{"model": "segmentation model", "dataset": "single toy objects rendered from many sides on busy backdrops", "train_examples": 50862, "image_size": 64, "crop_scale_min": 0.8, "horizontal_flip": true, "num_classes": 8, "encoder_arch": "poolformer", "encoder_norm": "rmsnorm", "encoder_norm_position": "pre", "encoder_activation": "geglu", "encoder_mlp_ratio": 2.67, "encoder_parallel_block": false, "encoder_inner_norm": false, "encoder_drop_path": 0.05, "encoder_patch_size": [4, 4], "encoder_conv_stem": true, "encoder_depths": [6, 6], "encoder_widths": [48, 96], "decoder_norm": "batchnorm", "decoder_activation": "gelu", "decoder_widths": [32, 32, 64, 128], "decoder_blocks_per_level": 1, "decoder_block": "basic", "decoder_attention": false, "decoder_upsampling": "nearest_conv", "init": "trunc_normal_002", "residual_init": "scaled_by_depth", "optimizer": "muon", "muon_scale": "match_rms_adamw", "learning_rate": 0.0073, "momentum": 0.95, "nesterov": true, "orthogonalizer": "newton_schulz_5", "adamw_lr_other_params": 0.0013, "max_grad_norm": 0.5, "ema_decay": 0.995, "max_steps": 12700, "batch_size": 128, "epochs": 32.0, "lr_schedule": "cosine", "final_lr_fraction": 0.05, "warmup_steps": 2540, "weight_decay": 0.1, "adamw_weight_decay_other_params": 0.01}
Rows from block 8 of the encoder of a small segmentation model, named by matrix and row number. Rows with one number belong to one neuron. Each number is 500 + 25 x the weight over its row's rms, rounded and kept within 0 to 999. All counts start at 0. Numbers have three digits each.
After each neuron's rows are labels from the 100 images, of 14976, where the neuron reaches its largest size: "responds to" is what is common among them. Only what is clearly more common there than usual is listed. The data: single toy objects rendered from many sides on busy backdrops.
# gate: MLP gate (encoder.blocks.8.mlp.gate.weight, 256x96), inputs 48-95
# fc1: MLP up (encoder.blocks.8.mlp.fc1.weight, 256x96), inputs 48-95
# fc2: MLP down (encoder.blocks.8.mlp.fc2.weight, 96x256, transposed), outputs 48-95

gate.140:544466507488448497506540533473480520552530505499491465501502487513493523510505538489534490489505485523484495497453469526521482534480492512476504
fc1.140:515493515462441477503533500447474522510521490500512448485470496507480490478529520527549521463529501521488518489502496509515499476489548521514497
fc2.140:489488492471469500520526502482497530517484567566492499496544535507485476508515521531511497495547530506558461471515523560469532496514501542512494
responds to: ladder

gate.22:518531480464478479505525517543452470502523509463491479502500516504496527501489544493530534487499488536533520504475523493500466470491459478507477
fc1.22:498515500490474498518552526523450505513527481479489499513462513523483544462513506525482518534513513499491561492471498529510447463474504501492492
fc2.22:488585522540510492504506504460499522506508427491483495485531495513533471474525521511532566521461507517520507514516529501479513499521529497488515
responds to: ladder

gate.47:520491470505490545497446531447488490498527478485512468499502555508501497506486503494484477504428469544492470499490509500523543478483453517466512
fc1.47:519482492458540573533470492460505521507529488517514471493569525472505512507505487519494503481486488517503443475520531492539508469499462523470478
fc2.47:507473487538497498562520464497515485471513477491515490492472434500549511508474474494509519509457521539515510478497484502496501509515529463481463
responds to: ladder

gate.103:528475523510448526500487499504490466507489516484497481526491485529524496503489485476499473481496486496500505459495538515506485470486467511508519
fc1.103:487545493473484466464506494498484518496518498496499519436483510493538520480501534525505515490506525511496498511574491499522497488511459506490550
fc2.103:494476494504482492510533517489546552504508524545494528487452545496523500471457536484482519528489459493455514522472475531504513522533504483535501
responds to: from above

gate.1:466481492515510535471469515481485490471512509490506508517484546470464478498491513515499481497481521532475507490491487449489507525504484530474518
fc1.1:490546479489482469536528473511518489487518479497523502478531507565520514462498525472509542497505496464454470507495479533476485522494466459499491
fc2.1:498473457504514521539488527514430532509471477496496505469494485473540497485476497456523515504498490506515506538498499521515541484511474511502509
responds to: barrel

gate.97:468496541515470493518499499509501456513524548524489505509448500528470450520461510489464531492522497505512539460505510535497486504489463500482479
fc1.97:452499494537452484530537541506479493495517468524489510501515501484491549528502519500471479485457457482492507482518495531455537472517534484555531
fc2.97:512536553538511494535481517501461498516488466477506511524514527478475465531528537468434532493467509498521446515510527510474533475486527475509511
responds to: table

gate.177:479513496515487515482493487506518555478516492483485513490495538530462528506491494500456545497497503495524519502502459521524571481519481482455459
fc1.177:508480505476516525522495486465520482534507540524547474478499477503492501492513492486511447478464530509457499501511512551497480478523512490525512
fc2.177:478486485470493489501517488523496484460495481543487500497486495483537507529459465528514491549527459517549522530527511554502501470525496486523496
responds to: ladder; table

gate.251:509492478508463467460490488514487502463508529507477541485511483482504481531443544495543489525538487482534508481497504483443551513522511485508484
fc1.251:514529511467468507511528494493439481523527549502534508500489515519486522492497493533513481476493495505499501485489489522544504487507503516467478
fc2.251:489505555473496498476537499487518486503511553541543545494489501475503492501525512507528489487559476491477520541515544533491493503502461508505508
responds to: table

gate.117:493528493528498562510525512554483512513516541538450486531459494542508505504506520491501460533537516533453520508496494474494493484491486480464509
fc1.117:513508528509521533430500501495525487481497524506504556517498506506514510478487527538477477488531512547465531501557486485510508472477524498512505
fc2.117:477508518453538511516480485462513488490537550515463512486488523454497480511535535520468512513537497495566495500484489501463505483482482514544502
responds to: barrel

gate.252:539488471513484522506463458533539491526503488502492514504508541486537512471485504489477481513521538557485510488481455531531541518465422511477536
fc1.252:492525524507488523477546519444476477505505531484522453504508464511480488510529523540500506513495469470515494490508504468523498483520564531530477
fc2.252:520500527467498498489517523510471483502521534516502479480464475508510513494469427452508522463482495523511499563506500478477513510541526483538486
responds to: airplane

gate.92:514470509539494501475495491489510494530489501505501513540539483513525482504496498486512494459439499497515543469480498499555516517496440532498515
fc1.92:549508493459520464476514497521511499517492559513549512466495493460456518491504509516507522479494532516493455528481502489474524486478523480525470
fc2.92:514492484472533510512490474484522489444524537491562503453499495540460492486457527498529485501458501507504486521512525475540474534491524492492492
responds to: flower

gate.18:495468482504467505490502544526465500515506549461476502444499473507518468474518521414480511513509508481487511490469501551521486501487478470521507
fc1.18:501508492497460461523505508516483488524492550472436517493490503472539485487517493443475497536509487475509529524480488510515524525509519487548526
fc2.18:512474563488490497507489500477513502467502516467470511493540477529529499507537505529465483481506492505501470457474504537525525519486481476530507
responds to: ladder

gate.121:487447485532435531516522479499496477511476458507527503523482468503487495546476500503529535507525488516469502468493501499506491527513460529481508
fc1.121:469484468481495506540495450509539483489476452510530487548525477514502502554501520491521539479484496476459462484511507500534505513521516507468505
fc2.121:507526504507455473507498499502507483501519463478508472509501458524506473472496509526456497526513430522566493487490516499491484539501508474473487
responds to: from below

gate.145:483528519493510481458498522537511483487487527493487501480476550453517475456484523525489487484502495501564513495495473519524505474511449505468455
fc1.145:513469493519521499533510472477500516487509504498482536550517479551480503525519485475512509503476495501442446478488517516496491527510530478507527
fc2.145:507520523520499504513522511527493517488512466542514507515520516495506467541510446499512516525508462516581487493505512524527480524452551529479468
responds to: table

gate.160:526551481540529530500496497511494454480463522505525483483482511506476477501516493513487490432494525499529470468498491514500505502495490524544447
fc1.160:499505554524469507465491501491496525496520465497436528534504533498538540515515537463531490519530472496462517508487531466501488511524532510513500
fc2.160:504520512503523489529523534515537498482482451522471492495538490493512507475467502469480487505497518531508527526467484482511515497512509521517511
responds to: table; ladder

gate.217:538509445533474496534531478518478452512489519452500486477500490471543498517543466508528493479456545492529513508477496486505526478519481502508503
fc1.217:535501448512484473561529484464535464523490525482501483500511550486513486529538432495543505482475541513515516486474484494488529460518547475491516
fc2.217:512556510508485520490481535498475527475513510483506486507545460486499484475507493473455497502446510458514514485516492469479501498483507499495511
responds to: ladder

gate.25:485460534547473505505524510521499490494516510527500470515534532492481450539504493549475444467473479535491495475514482498490531514517475503527505
fc1.25:487543487498539497504540503513489459493476491505482543508509518488483544477535527486559442509499472456467458500511523478477487533513483517542455
fc2.25:473455522516521499491497540492471507452470475528476506518480540487470488542472483525491453472499496489500492476507480507463515509482512561500499
responds to: table

gate.120:513479468506470520505493494514474461551531473519506486496511477531462502547514540459484525536480501484505481533512543540479501495508484518524550
fc1.120:487483534501536522478507500498472490506498481486480535505510461486536509482493503478511443444512478525504555461516417493499518484489489508517463
fc2.120:492551462515479476525461466521481451510495477528438488489505503516537471524516467501488512503503482496514537485498475482435517488492530485519540
responds to: level; ladder

gate.200:536496499492522475518475506465486432510509564497488484476479514460536500502511486435506498470504522507540502499478537455502545532513484510510456
fc1.200:489521468459485495516530488549507517477503452481565525499487536496540502516476499526527501498483490485539457554544468514474476522490503481486488
fc2.200:476512471491529520577476524502492536496511505540481505482494462510486510489496489526521486476456464494488512482522521456558502548551498531484480
responds to: ladder

gate.212:532551492462535532460495474527537533508492545490496483506497527530472518553498502524469519486464492535510503522498491503554468527497434509481492
fc1.212:472496472495533519473484488511524550513486537505516514512469544519475522498513480508465540492421521555516498510496490482498466460523494505511498
fc2.212:512514522523507533505527508515508504469489522501528504496487487499496531522524518530495449464489521493467487451465487477458525461507484503467486
responds to: airplane

gate.119:451485542483491481523450497506527526505471489503505448550529469554501451464495518535503497504478518491508524481503496497499515503511469483491526
fc1.119:543492436528489503466558517501471501532511529529480523458498523429514504555499496484477502493520485508476428543494496497487511504504504477488457
fc2.119:509504468471542522489502490511515534510499474518519501479486491535529504471504531481473458475522502484464488554497543524472497492553497522481534
responds to: from above